From a checkpoint of a small CTC audio transcriber.
Training: soap at rate 0.0044, batches of 384.
Data: trained on telephone keypad tones over noise or synthetic speech, 39062 training examples.
Rows from block 2, named by matrix and row number. Each number is 128 + 32 x the weight over the matrix's rms, rounded and kept within 0 to 255. All counts start at 0.
# mid00: scale 1 width-3 conv, dilation 4 (model.blocks.2.mid.0.0.weight, 32x32x3), inputs 0-31, a 3 kernel for each
mid00.0 [156  77 130 193 125  99 166 154  77 116 112 122 128  99 146  79 156 134 150 104 118 111 147 136  68 138  81 110 113  79 136  86 173  78 111 135  76 148 104  80 157  77 173  43 132 186 136 143  91  70 124 136 113 142 141 103  85 151  85 102 173 124 120 134 153 140 101 136 108 133 153 161 113 130  50 101 120  94 117 150 166  81 133 221 111  89 129  88 145 107 173  87 160 208  92 190]
mid00.1 [152  97 168  84 114 144 143 131 120 151  73 139 123 143 180 190  74 124 122  34 194  80 162 101 114 144 129  88 198 109 152  84 101  72 179  71 153 120 132 128 122 140 109  65 142 131  99  97 135  81 137  99 130 135  78 184 120 127 108 147 128 131 127  96 141  80 122  89 146  94 109 142 139 119  79  94 166  79 146 121 119 103  92 149 121 132 142  85 139 128 109  85 120 138 142 141]
mid00.2 [106  95 107  92 159 114 138 150  68 155 122 101 147  90 147 106  83 198  95 128  90 153 148 121 138 108 192 142 172  90  81 200 135 107  95 148 145 119 123 155 157 129 125 126  89 106 125  85 201  91 143 160 156 109 162 121  75 140 172  74 169 160 106 114 124 163 100 137 152 181 137 121  69 144  91 178 119  92  89 135 141 152 135 109  74 104 118  76 102 119 114  88 129 105 186 126]
mid00.3 [122 184 113 123 121 104 138 101 185 198 147 101  87 116 168 199 124 105 177  76 160 125 143 121 170 138 122 146 143  62 101 137 168  92 100 151  89 109 123 140 118 116 185 119 136 145 161  96 157 106 105 121 110 109 156 102 116 101  87 100  87 154 145 188 154 115 129 109 148 121 119 169  72  92 113 135 109 118 156 115 141 153 164 163 132 107 165  97 118  88  81 176  98 141  97 116]
mid00.4 [168 110 136 158  80 137 195 138 131 155  61 110 132 120 137 163  88 132 115 145 127 108  96 166 116 123 120 106 148 177 137 122  76 140 144 155 157 107 147 119 102 123 147 183  91 233  90  56 136 114  93 116 140 118 105 120 156 112 141 129 125  91 133 196 131 203  74 130  87  82  99 148 141 114  91 100 136 148 140 100  96  60  97 143  81  88 124  83 163 134 102 143 116 155 119 123]
mid00.5 [126  88 157 175 158 176  91 159 121  99  87 160 129 142 104  74  99 136 117  77 120 174 149 170 124 112  80 128 169 144  74 130 105 166 145  86 179 167 118 153 148 122 137 172  70 154 141 177 149  78 142 156 144 106  96 125 101 126 133 129  87  96 154 110 144 190 153  74 143 150  86 143  90  74 110 155 145 121 116 117 152 116 104 248 123 142  86  94 140  79 121 121 151 125  84  81]
mid00.6 [179 136 117 154 123  79 103 154 155  94 133 135 118 114  92  94 169 118 198 120 138  89 175 114  86 167 128 177  58 181 125  85 151  92 187 138  83 125 121 114 131 116  52 127 150 146 141  99 110 132 133 114 120 129  50 151 138 130  77 122 208 102 137  81 176 106 113 128 164 160  90 122 146 115 102 155 150 180 138 142  98 178 133 153  73 169 134 149  97 168  60 127 102 136 151 114]
mid00.7 [113 164 117 110 145 101 152  75  99 155 126 111 106 129 218 143  73 147 151 175 140 110 144 126 162 140 128 125 125 130 157 129 138 104 108 140 210 136 141 127  63 143 105 204  84 106 206  97 194 137 182  84 127 159 169 121 114 137 123 144 104 137 115 128  95 121 102 134 131  93 109 142 191 140 103 154  83 179  81  75 155 134  85 157 102  76 140 155 154 112  86 143 140 148 126 137]
mid00.8 [116 165  50 149 186  91 163 147  84 116 189 148 126 136  72 134  96  86 150 181  35 138 157 115 130  94 163 120 118  91 121 157 101 114 106  47 128 133  93 141 126 151 121 176  91 132 214   0 145 168 110 116 109  65 119 150  98 158  97  90 107 156  90 127 115  96 163  78  96 140 123  90 110 174  36 154  89  90 129 130 106  93 148  57 104 108  77 153 144 121 149 125  73 172 162 132]
mid00.9 [115 182 156 165 132  81  85 105 193 147 108 146 145 107  95  59 100 182 132 165 146 161  96 133 154  62 148 141 108  90 111 111 137 103 122 181 165 108 143 107 118 112  94  95 142 166 126 142 146  99 158 123 154  91 132 120 110  99 164  96 127 168 107 124 115 161  98 146 123 206  78  88 129 134 101 153 127  71 159 128 164 127 143 125 146 118 125  75 137  85 118 129 108 121 145 111]
mid00.10 [126 121 120 117 112 132 182 150 106 128 134 153 167 130 110 149 111 118 130 148 108  82  94 187 100 136 138  96 139 190 134 117 143 112 107 158 123 121 138 118 106  81  50 119 125 180 160  86 178 107 114 135 131 221 112 116 150 110 124 154 128 141 136  69 142 176  90 164 135 139  99 114 123 117  97 119  73 151 135  88 157 182 123  89 177  64 135 102 128 112 137 115 149  91 125 119]
mid00.11 [133  94 182 132 104 110 138 145 111 111 114 114 113 164 117  96 141 153 154 106  98 139 119 137 129 176 182 167 153 130 115 148 222 149 130 120 114 123 171  69 172 229 153 151 129 117 132 117 118 175  96 109 169 123 118 168 121 127 142 181 116 141 130 119 123 125 157 133  96  78 155 160 136 103 177 118  93 126 146 103 111 118  99  71 136 148 135  88 161  45  77 158 222 112 112 210]
mid00.12 [168 111 130 113 183 114  98  98 141  89 101 115 132  84 166 102  66 129 182 126 139  82 117 117 125 133 117 108 193 107 190 110  97 146  97 100 152 192 147 137  94 139  97  82 129 184  93 144 132 155 193 123 143 141 117 120 161 120  98 141 156 129  77 114 128 113 120 123 140 111 151 100 114 157 129 135 133 121 103 128 110 150 112 161 136 126  99 164 213 255  69 168  94  78 127 105]
mid00.13 [150 158  53 127 130 120 110 105 145 119 166 159 120 174 146 152 149 137  68 197 165 147 110  83 133 157 119  95 132  76 200 207  65 117 122 128 161  88 122  94 200 129 148 103 133 116 151  84 128 112 118 105 100 101  86 145 140 155 175 165 109 176 107 123 105 176 138 107 122 150  94  86  93 148 130 102 164 154  69 145 130  94  88 190  92 128 139  84 106 143 158 102 163 175 224  87]
mid00.14 [ 87 136  96 114 101 172 118 109 134  95 168 140  98 149 111 191  90  59 106 107 138 104 112 163 129  96 164  91 116 168 118 111 107 178 150  68 162 141 112  99  83 129 116 167 107  90 153 135 119 145 122 127 166 122 104 139 190 127 158 126 133 165 138 162 138 107 170  80  87 125  97 121 120 131 109  90 136 175 141 175 108 178 135 101 134 139  87 122 115 140 115 134 117 113 147 120]
mid00.15 [141  54 141 135  99 127 156 135 112 172  99 114 149 124  83 158 104 156 121 151 125 110  98 145 136 173  73  69 149 130 136 122 113 176 136  91 133 148 119 126 101 106  91 189  59  93 127 159 120 113 175 171 109 125 118 117  92 100  98 146 124 113 117 193  83 120 103 130 138 166 134 136  98 149  70 103 151 146 194  88 118 167 173  78 181 108  86 113 129  86 120  95 128 158 126 147]
mid00.16 [109 136  98  90 129 124 100 125 105  71 133 135 105 170  95 153  77  97  90 112 143  87 135 202  94  55 176 107  90 108  62 120 116 152 101 152  97  91 124  94 125  97  74 104 128 142 148 170  78 118 156 154 143  95 129 131 122 129 134 120 163 146 105 133 103 134 138  73  64 102 130 111 166 138  89 139  99 156 142  62 104 128 119  82 163 115 133 118 144 107  99 147 118 143 120 101]
mid00.17 [153 152  85 123 124 102 126 162 147 160 104 122 133 109 139 112  86 133 159 121  90 134 103 135 160 104 110 127 157 131 141 107  91 151  94 183 138 126 181 111 119  87 147 217 183  68 138 124 164 124 162 214 107 199 110 120 112 147 143 106  85  99 147 112  91 162 130 204 106 168 170 114 101  92 139 128 105 152 157 130 123 131  96 123 203 113 143 170 165 169 146 189 160  68 133 119]
mid00.18 [133 163 139 116 129 134 120 136  90 106 117 121 144 146 124 121 130 128 110 126 147  97 144  65 127 175 109 136  97  94 128 191 123 144 115 158 183 169 193 129 190 139  78 187 135 106  65 163 143 162 202 160  95 126 104 134 137 115 163 108 160  84 154 123 154 111  95 127 111 188 124 112 138 110  98 130  89 151 118 111 118 161 140 118 143 158 127 186 164 198 105 177 141 180 143 157]
mid00.19 [ 86  97 145 181 115  95 136 112 145 179  95 126  81 150 137 143 136  46 104 129 143 179 134  89 140  92  97 158 101  99 117 110 136 150 110  87 149 174  40 153  89 160  68 131  60 134 127 136  99 135  96 162 101 144 168 100  94 114 119 166 115 143 149 153  96 150 119 137  97 126 102 144 112 113  96 133 120 111 176 139 133 112 107  99 133 106 155 129 145 132 113 109 112  87 152  86]
mid00.20 [137  98 141  78 142 119  97 170 113  80 141 125  89 118 143 141 135 120 168 130  73 158 166 133 154 136 129 171  80 106 117 102 205 195 115  89 166 116  82 155 138 127  81 207 189 107 136 126 107 110 143  73 178 145 152 160 125 142 132 173  84 115 155 141 171 136 137 136 149  73 189 158 107 116 127 140  84 108 134 154 169 136 110  54 111 164 122 106 143  82 143 110 114 125 123 128]
mid00.21 [ 94 112 169 128 135 139 141 147  96 147 128 116 147 122 123 146  82 142 125 143 126 159 106 135 170 128 124 165 123  95 128  98 159 181 138  62 123 138  99 127 143  69  83 181 140  84  94 119 149 129  89 199 123 112 166 100 114 144 131 188 122  98 187 126 139 104  78 116 126 110 105 163 210 157  76 109  93 121 147 134 128 123 125  77 166  56  76  74 159  92 164 101 112 101 152 133]
mid00.22 [ 85 135  94  93 165 167 144 125  91 195 109 114 100 113 172 166 177 177  90 146 119 154 136 173 141 134 207 133 140 187 120  91 145 142  86 140 130  91  67 114  69 114 156  95 134  91 108 101 118 116 139 141 148 131 119  96 125 136  70 126 153  98 112 140 109  94 119 164 122 134 114 139 165 174 117 152 133 151 145 109 141 106 108 161 133 108 154 165 114 199 124 142 138 180  94 160]
mid00.23 [133 137 177 111 129 130  89 120 108 132 127 103 148  84 177 178  97 156 129 141 122  92 206  94 152 143  81  64 192  95 123 132 180 168  90 148 101 148 159 138 134 191  92 199 117 148 127 131 128  90  72 112 130 144 170 146 109 137 144  98  87 138 134 125 125 112 113  59 140 139 132 143  95 114 135  86 150 114 118 107 116 105 149 119 159  90 107 151 162 108 151 195 147 153 173 154]
mid00.24 [157  75 120 163 118 124  93 161 148 100 171 104 169 123  85  67 135  68 100 159 148  92  89  87 111 116 123 150 115 179 145  81 173 167  91 171 140 106 129 166  53 168 157 151 131 119 139 119 170 137 108  86  89 134 178 127 143 168  64 145 147  91 135 149  84 116 124 125  77  98 110  70 109 170 178  90 105 178  87 135 132  87 192  83 116  83 158 136  74 172 131 137 142  87  79 180]
mid00.25 [182 155   3 101 120 106 126 127  92 123  98 166 132 110  68 129 143  44 110  78  81 117 112 134 141 132 138 110 160  55  97 190 121 106 144  36 138 151  71 133 129 116 132 134  39 126 154  41 138  68 107 127 102 155 156  92  94  98 148 122 115 147  63 107 173  59 117 130  54 177 116  54  99 121  55 102 135  56 160 109 128 169 116  82  78 126  78 169 135 108 100 111 107 144 159  64]
mid00.26 [184 100  97 105  87 147  89 217  81 135 123 105 145 121 104 144 117 154 187 107 146 137 133 112 136 178 178 118 154 118 148 131 186 123 107 118 208 114 123 148 117 125 163 103 105 173 208 132 230 109 146 143  73 131 150 134 125 160 111 121 100 163  89  88 131 189 108 146  97 112 130 135 139 139 100 133  88 102  81 145 168 177 118 117 123 111 144 178 111 122 155 128 172 140 153 136]
mid00.27 [ 87 165  88  54 113 127 141 106 208 123 104 138 169 140 155 128  92 182 133 152  77 114  93 178 139 102 129 138 101 116 122 102 169 203  92 101 143 114 140 160 149 131 184  37 143 167 102 166 105 168 105 130  94 133 135  62 193 119 143  86 156 101 120  99  72 170 126 132 175 127  99 112 159 121 146  93 126 143 106  96 143 114 153  92 131 108 142 147 130 140  72  96 139 124 132 145]
mid00.28 [145 129 113 110 177 154 114 144 128  90 105  63 126  94 106 111 136 106 207 146  73 113 166 119 112  76 148 120  89 132 151  93 123 137  89  78 110 136 103 120 122 134 112 141  92 162 193 166  99 164 131 123 121  83  95  66 117 163 103 121 156 157 131 100 119 134 112  96 117 116  86 136 101  95 110 131  70 146  77 105 132 121 103 157 111  94 110 134  71 114 135  84 126 182 112 112]
mid00.29 [148 146 110 129  95 158 141 134 103 120 169 186 118 124 155  81 181 142  51 207 173 100 137 164 129 147 239 161 101  96 105 175 114 131  92 139 142 151 119 162 125 124  72 116 194 136  90 154 145 136  84 113 109 113 138  72 127 140 127 113 142 114 120 117 171 144 176 152  92  44 131 168 109 103 101  93 129 142  93 194 158 120 110 146 149 127 100  50 156 132 130 138 121 110 155 150]
mid00.30 [158 128 160 163  88 190  60 155 189 128 111 177 107 195 135 149 113 189 134 107 154  82 147 132  69  95 171 115 113 180 109 113 138 118 152 166 189 151 116 155 101 114 110 110 137 133  81  80 128  89 102 103 169  93 125 148 137 161  79 140 144 100 138 107 151 154 135 132 170  71 133 171 177  76 121  93 136 152  94 148 139  97 169 126 145 165 105  76  91 114 196 146 137 123  83 112]
mid00.31 [127 169  92 130 111 112 133  83 138 177  89 155  28 132 149 187 145  55 107 157 118  99 143 152 121 151 107  92 101 128 134 144 154 158 120 130 148 135 134 162 112 175 117 120 100 131 166  98 150  80 149 133  91 181 110  95 154  69 183 153 132 111 111 137 116 120 131 135  57  77 109 158 134 146 134  48 137 194 162 121 126 145 169 117 103 121 134 125 125 138  92 119 149  94 116 136]